Rows from block 4 of a small segmentation model, named by matrix and row number. Each number is 50 + 10 x the weight over its row's rms, rounded and kept within 0 to 99. All counts start at 0. After the name is the row's rms in percent of the matrix's.
After each channel's rows are labels from the 100 images, of 14848, where the channel reaches its highest value: "responds to" is what is common among them. Only what is clearly more common there than usual is listed. The data: rendered made-up planets. In brackets: how many of the 100, against the usual share in percent.
# conv: 3x3 conv (model.mid.1.conv.weight, 192x192x3x3, each kernel summed), inputs 96-191

conv.171 096:43 54 43 67 65 35 51 41 60 63 51 87 48 41 52 43 57 42 54 42 67 43 48 69 68 53 50 54 33 30 54 50 49 45 46 44 45 37 50 53 53 49 51 54 42 57 55 30 41 44 53 60 36 46 41 51 53 50 43 57 51 44 50 43 48 39 47 48 59 55 70 72 34 66 53 48 60 61 54 46 57 57 51 55 43 63 37 55 45 55 41 44 39 51 39 47
responds to: lava world (66 vs 14.7); moons: zero (64 vs 25.2)

conv.48 092:51 48 92 48 59 52 52 57 48 56 39 73 33 42 62 32 46 48 49 43 46 40 38 43 51 44 54 55 43 53 75 39 54 46 42 49 76 38 47 48 59 46 33 42 32 47 54 49 43 34 59 37 52 43 44 41 57 56 34 45 35 51 44 46 44 44 37 43 40 37 46 64 31 35 71 49 42 51 65 41 48 43 38 42 42 45 56 46 39 65 52 50 50 64 41 52
responds to: lava world (80 vs 14.7)

conv.124 106:60 41 37 55 61 65 44 36 39 50 46 54 53 33 57 48 50 46 44 42 42 40 47 51 61 42 38 51 52 53 53 34 41 31 53 47 59 57 59 46 49 38 59 56 58 39 49 41 47 62 64 34 58 48 61 29 40 45 51 47 52 42 59 55 49 49 51 63 49 51 50 42 60 66 55 46 61 48 46 53 36 51 50 29 64 54 47 52 43 47 40 66 69 46 62 56
responds to: glowing rim (73 vs 40.1)

conv.23 089:40 55 58 48 74 57 40 46 56 43 43 99 53 56 49 52 56 46 52 57 39 45 54 57 48 41 56 41 49 29 41 53 54 45 51 37 54 39 35 53 52 52 40 51 44 56 52 49 40 32 58 52 44 52 41 50 68 41 45 16 17 49 51 57 50 51 51 55 33 41 56 62 35 48 52 57 55 41 54 57 45 39 51 46 35 39 49 50 60 34 48 34 54 57 35 49
responds to: rings (82 vs 33.7)

conv.125 097:44 43 49 38 60 52 45 41 64 65 50 65 48 49 58 34 46 12 45 46 51 56 51 52 45 43 50 42 49 54 34 54 35 52 51 55 44 31 48 39 52 60 35 52 54 55 43 59 43 50 42 28 53 53 49 51 27 43 52 66 49 51 55 51 48 55 33 45 41 49 48 46 39 58 44 45 52 50 48 58 57 50 47 53 60 37 57 52 56 64 56 47 46 50 55 38
responds to: rings (100 vs 33.7); glowing rim (84 vs 40.1)

conv.57 093:53 51 49 45 45 51 54 56 51 52 54 39 54 49 32 57 45 48 50 49 49 55 46 50 48 48 53 47 58 68 54 47 41 54 48 40 58 50 38 46 54 63 59 50 49 50 47 40 56 56 28 51 49 50 48 49 40 49 55 51 53 47 11 47 47 48 50 53 47 64 77 52 51 46 51 62 75 51 59 57 48 50 36 47 58 60 55 17 75 63 52 54 51 61 44 39
responds to: moons: one (57 vs 24.9)

conv.173 090:40 37 67 40 46 44 55 51 51 60 50 53 46 63 47 46 67 46 60 56 44 34 42 70 26 47 65 52 61 55 58 45 46 51 36 55 71 09 49 56 47 54 45 45 62 41 46 51 45 60 60 28 59 47 50 48 46 49 49 50 57 39 53 63 55 46 58 51 41 35 40 68 48 36 49 52 50 45 43 44 60 62 52 48 47 34 44 47 43 59 32 62 51 47 54 49
responds to: moons: two (84 vs 25); lava world (63 vs 14.7)

conv.174 112:61 57 56 50 48 63 49 41 60 58 52 51 43 59 52 44 54 53 41 62 53 34 49 50 53 52 57 52 63 56 47 28 45 38 48 39 46 40 63 42 42 32 62 52 50 34 52 45 34 46 58 54 40 41 72 67 49 53 57 46 55 46 51 72 42 58 45 67 47 55 42 53 58 62 46 33 59 43 40 58 57 53 36 45 56 51 45 44 41 47 59 46 24 55 74 68
responds to: moons: one (65 vs 24.9)

conv.152 068:48 52 71 52 48 53 35 50 47 41 78 54 51 47 55 52 50 57 56 53 54 55 50 51 52 49 53 00 51 42 72 52 44 51 48 43 73 42 50 54 46 42 50 51 46 51 47 51 38 59 54 55 47 44 42 54 61 41 50 43 52 51 44 45 56 61 60 57 57 45 46 34 48 50 64 50 36 52 53 53 50 52 45 50 45 49 54 46 52 45 52 49 54 51 45 55
responds to: glowing rim (100 vs 40.1); ocean world (67 vs 14.4)

conv.186 084:58 37 54 63 58 52 38 47 49 77 57 50 49 40 46 49 35 47 60 50 38 51 52 64 66 31 39 54 59 35 48 46 51 34 57 47 63 43 54 48 58 47 60 50 58 42 47 42 47 54 62 34 54 52 50 22 35 42 49 41 48 42 54 40 34 45 54 51 58 40 55 48 65 56 43 53 56 49 44 57 23 36 47 59 56 64 52 46 40 49 32 68 54 48 69 50
responds to: moons: three (61 vs 24.9)

conv.95 120:46 89 63 49 43 40 43 47 59 46 57 55 67 94 40 49 32 48 51 46 70 36 50 27 28 48 36 50 41 47 47 55 33 51 39 41 44 75 56 45 31 55 45 46 40 49 50 49 52 60 54 37 45 50 41 57 48 49 37 52 48 55 52 53 45 47 54 44 50 45 63 49 50 49 47 33 55 53 47 39 63 54 44 42 66 49 53 56 42 50 75 50 59 44 56 55
responds to: full (56 vs 25.3)

conv.43 083:43 52 75 61 38 50 55 43 48 47 49 58 42 52 54 35 47 48 45 44 47 44 42 49 52 52 56 51 51 45 90 56 60 51 45 59 98 52 43 43 52 49 36 58 56 48 37 42 50 44 55 44 48 44 39 44 41 46 53 46 71 44 49 50 45 53 18 33 72 33 56 44 43 51 49 51 40 51 65 47 47 57 34 54 39 65 43 58 42 58 52 59 35 49 37 70
responds to: glowing rim (77 vs 40.1)

conv.88 067:66 51 50 56 38 48 35 56 54 64 47 51 64 53 51 55 47 47 45 49 58 39 50 40 43 63 55 45 59 68 53 47 60 54 49 71 48 50 52 38 62 53 55 51 52 37 72 70 63 37 65 61 45 49 39 35 38 42 52 54 47 49 46 59 58 45 54 58 70 42 31 56 47 59 45 60 49 44 52 59 47 42 47 43 53 45 58 61 44 40 56 53 48 51 48 55
responds to: moons: zero (68 vs 25.2)

conv.175 098:44 57 45 48 53 27 38 56 52 42 59 59 52 46 49 50 51 50 41 47 37 53 68 54 42 31 40 54 39 47 54 54 44 59 51 58 50 65 43 43 42 57 43 41 49 59 42 67 61 64 54 37 50 53 46 58 53 51 45 40 72 27 45 38 47 40 53 41 54 51 53 45 47 31 48 58 42 57 49 40 42 41 51 20 61 48 67 66 52 52 51 59 56 53 42 47
responds to: moons: one (63 vs 24.9)

conv.5 069:62 40 43 50 56 55 54 48 59 50 56 35 56 47 33 71 43 37 46 46 50 47 44 53 47 49 54 41 61 46 38 64 51 47 66 51 49 53 51 48 55 44 41 43 57 39 49 46 42 49 48 49 50 01 56 47 31 24 43 48 59 41 45 51 47 54 56 65 54 47 32 59 55 53 50 52 04 48 47 45 51 46 47 47 42 52 53 48 31 35 51 55 52 63 43 48
responds to: moons: zero (100 vs 25.2); rings (62 vs 33.7)

conv.69 083:43 37 59 56 59 46 58 65 68 67 41 39 50 59 51 66 50 47 52 65 54 38 46 49 51 35 51 51 45 59 51 58 64 33 32 49 55 53 56 47 47 41 20 50 40 56 51 55 70 54 50 47 59 32 50 34 44 53 47 41 43 50 38 51 44 54 50 36 46 52 63 59 43 26 60 41 55 52 57 45 49 46 37 43 33 54 59 43 66 43 48 50 55 68 49 55
responds to: moons: three (81 vs 24.9)

conv.9 109:62 71 64 50 39 42 48 50 53 48 58 64 42 62 52 49 62 49 56 58 55 40 56 51 58 27 51 48 41 48 55 32 49 00 34 52 57 73 47 51 55 45 41 43 54 50 43 59 41 59 54 40 51 40 37 62 40 42 52 47 40 00 58 31 55 51 51 64 43 43 63 57 51 37 45 45 31 35 49 52 41 37 48 43 54 42 50 43 49 54 60 60 58 45 44 41
responds to: moons: two (58 vs 25)

conv.80 086:61 52 41 51 51 50 48 65 52 47 48 47 51 50 18 47 49 49 48 50 46 38 50 57 48 49 54 48 51 59 46 50 47 45 47 43 57 44 35 48 47 46 58 53 65 54 61 38 56 45 21 44 50 47 53 48 41 68 54 44 48 46 11 56 52 63 60 70 58 53 60 41 50 30 54 57 75 62 52 66 55 48 44 48 49 52 51 22 67 65 49 49 51 58 40 37
responds to: moons: one (92 vs 24.9)

conv.33 083:54 47 53 40 45 49 47 54 46 42 49 62 43 49 46 43 53 56 51 49 48 58 54 53 55 58 51 48 45 61 53 57 41 61 36 37 52 42 42 64 56 62 47 36 60 48 38 39 52 57 42 54 59 41 47 54 45 56 54 52 56 31 55 52 55 35 51 58 55 35 57 53 54 51 50 59 29 23 52 37 46 47 44 53 64 46 51 37 61 56 53 55 61 41 43 56
responds to: moons: two (56 vs 25)

conv.164 085:28 54 52 49 64 20 51 49 73 68 52 52 80 56 50 48 55 42 35 44 44 38 48 55 46 54 64 54 48 34 61 33 47 31 52 41 58 37 49 41 47 37 69 47 58 32 49 40 45 43 60 53 42 45 44 22 57 39 53 43 52 59 51 55 41 49 58 53 61 65 52 42 59 56 52 42 54 40 58 80 46 58 41 48 41 53 55 49 49 44 42 43 43 60 48 54
responds to: glowing rim (66 vs 40.1)

conv.150 075:46 62 62 50 59 37 50 42 52 53 64 47 39 47 41 49 54 45 43 49 63 22 43 43 50 51 57 48 49 48 56 30 46 59 25 22 52 59 58 45 40 41 43 42 55 47 54 37 50 48 55 63 52 61 42 41 49 62 42 34 36 45 50 54 46 37 52 53 62 37 51 42 61 48 52 41 43 47 57 33 53 54 45 43 42 36 35 56 46 58 57 42 38 51 42 40
responds to: moons: one (83 vs 24.9); lava world (35 vs 14.7)

conv.41 091:61 58 52 33 48 45 46 61 39 54 34 74 55 45 51 45 51 43 58 57 48 41 56 50 55 32 42 48 42 44 47 35 52 45 44 44 66 51 43 45 39 60 55 35 55 53 52 36 62 73 51 60 44 38 57 52 51 49 51 29 46 55 86 65 50 46 60 59 57 49 53 47 49 56 48 43 64 60 56 66 43 46 39 53 49 63 45 59 41 50 37 44 53 50 54 41
responds to: lava world (37 vs 14.7)

conv.89 093:45 40 59 50 63 53 33 53 48 36 40 99 38 46 46 43 52 50 49 45 43 32 51 51 42 47 35 61 51 72 44 42 52 53 46 38 40 45 40 54 48 48 48 55 31 48 63 43 43 30 52 49 51 49 42 44 60 44 57 29 27 55 64 45 47 48 30 47 41 40 43 59 35 44 55 62 48 55 52 41 43 48 48 50 31 31 44 38 58 50 50 56 53 45 53 47
responds to: lava world (97 vs 14.7)

conv.116 108:39 43 81 42 53 43 50 53 46 45 41 63 43 46 48 42 44 59 44 45 46 39 46 55 50 51 54 46 44 55 89 44 43 49 46 54 99 59 54 48 54 39 53 50 56 48 31 49 55 37 63 41 48 39 47 47 67 52 47 39 35 49 57 42 46 55 26 50 69 51 51 50 49 38 69 38 49 51 50 47 52 50 47 51 44 53 43 61 60 47 52 57 54 51 48 61
responds to: glowing rim (95 vs 40.1); lava world (49 vs 14.7); ocean world (33 vs 14.4)

conv.177 089:51 51 56 52 49 51 54 55 50 51 53 29 50 53 62 57 48 50 49 49 47 56 49 51 50 47 51 48 43 37 49 57 46 48 58 57 60 44 50 49 44 63 41 51 48 45 54 44 36 49 54 47 53 33 55 49 39 26 49 30 50 49 73 59 49 55 53 41 52 55 37 61 48 71 41 53 25 51 52 46 51 49 56 52 51 43 50 55 39 10 50 48 50 58 75 55
responds to: moons: zero (100 vs 25.2)

conv.132 095:56 44 58 42 39 33 45 52 55 84 51 52 49 33 50 52 48 58 50 56 36 42 47 69 49 47 27 46 48 52 53 46 88 52 54 42 35 55 58 51 49 50 56 48 59 40 48 51 54 52 59 38 29 49 47 52 56 45 21 39 55 45 42 53 55 41 59 60 48 51 36 45 60 57 39 40 59 60 57 49 34 45 44 48 39 39 50 48 44 46 28 52 22 43 46 59
responds to: full (73 vs 25.3)

conv.154 082:53 29 59 50 58 35 38 57 52 62 55 57 35 48 59 47 38 45 55 64 56 55 51 47 54 52 48 48 56 41 46 39 61 65 62 57 39 58 53 41 48 55 63 54 65 50 55 52 54 49 60 54 51 58 38 33 62 49 62 30 23 50 54 38 43 55 46 57 36 54 54 68 60 44 72 60 38 65 55 53 66 51 42 58 29 32 41 34 46 39 47 58 43 70 55 39
responds to: moons: one (55 vs 24.9); lava world (38 vs 14.7)

conv.77 075:44 41 74 50 47 45 50 55 55 61 46 83 50 35 64 35 51 47 47 48 37 45 58 52 54 49 53 61 44 45 69 53 47 47 46 32 62 54 29 52 44 42 39 46 53 51 53 52 40 42 44 40 47 54 65 54 51 61 51 27 65 60 32 33 48 44 51 53 73 35 37 56 72 51 51 35 39 47 51 64 43 50 59 48 58 50 50 57 39 62 42 27 44 45 34 61
responds to: lava world (42 vs 14.7)

conv.64 105:52 37 37 55 48 61 39 68 63 41 61 61 61 41 42 59 69 52 41 47 33 44 22 53 27 37 50 49 59 42 41 47 55 40 43 67 47 67 51 53 53 49 46 58 42 46 44 45 50 45 46 42 54 50 43 29 42 54 63 44 48 10 48 50 50 43 62 50 50 51 50 65 51 52 44 51 66 57 74 46 57 28 53 51 45 50 57 46 49 49 38 45 38 51 50 56
responds to: moons: one (85 vs 24.9); lava world (42 vs 14.7)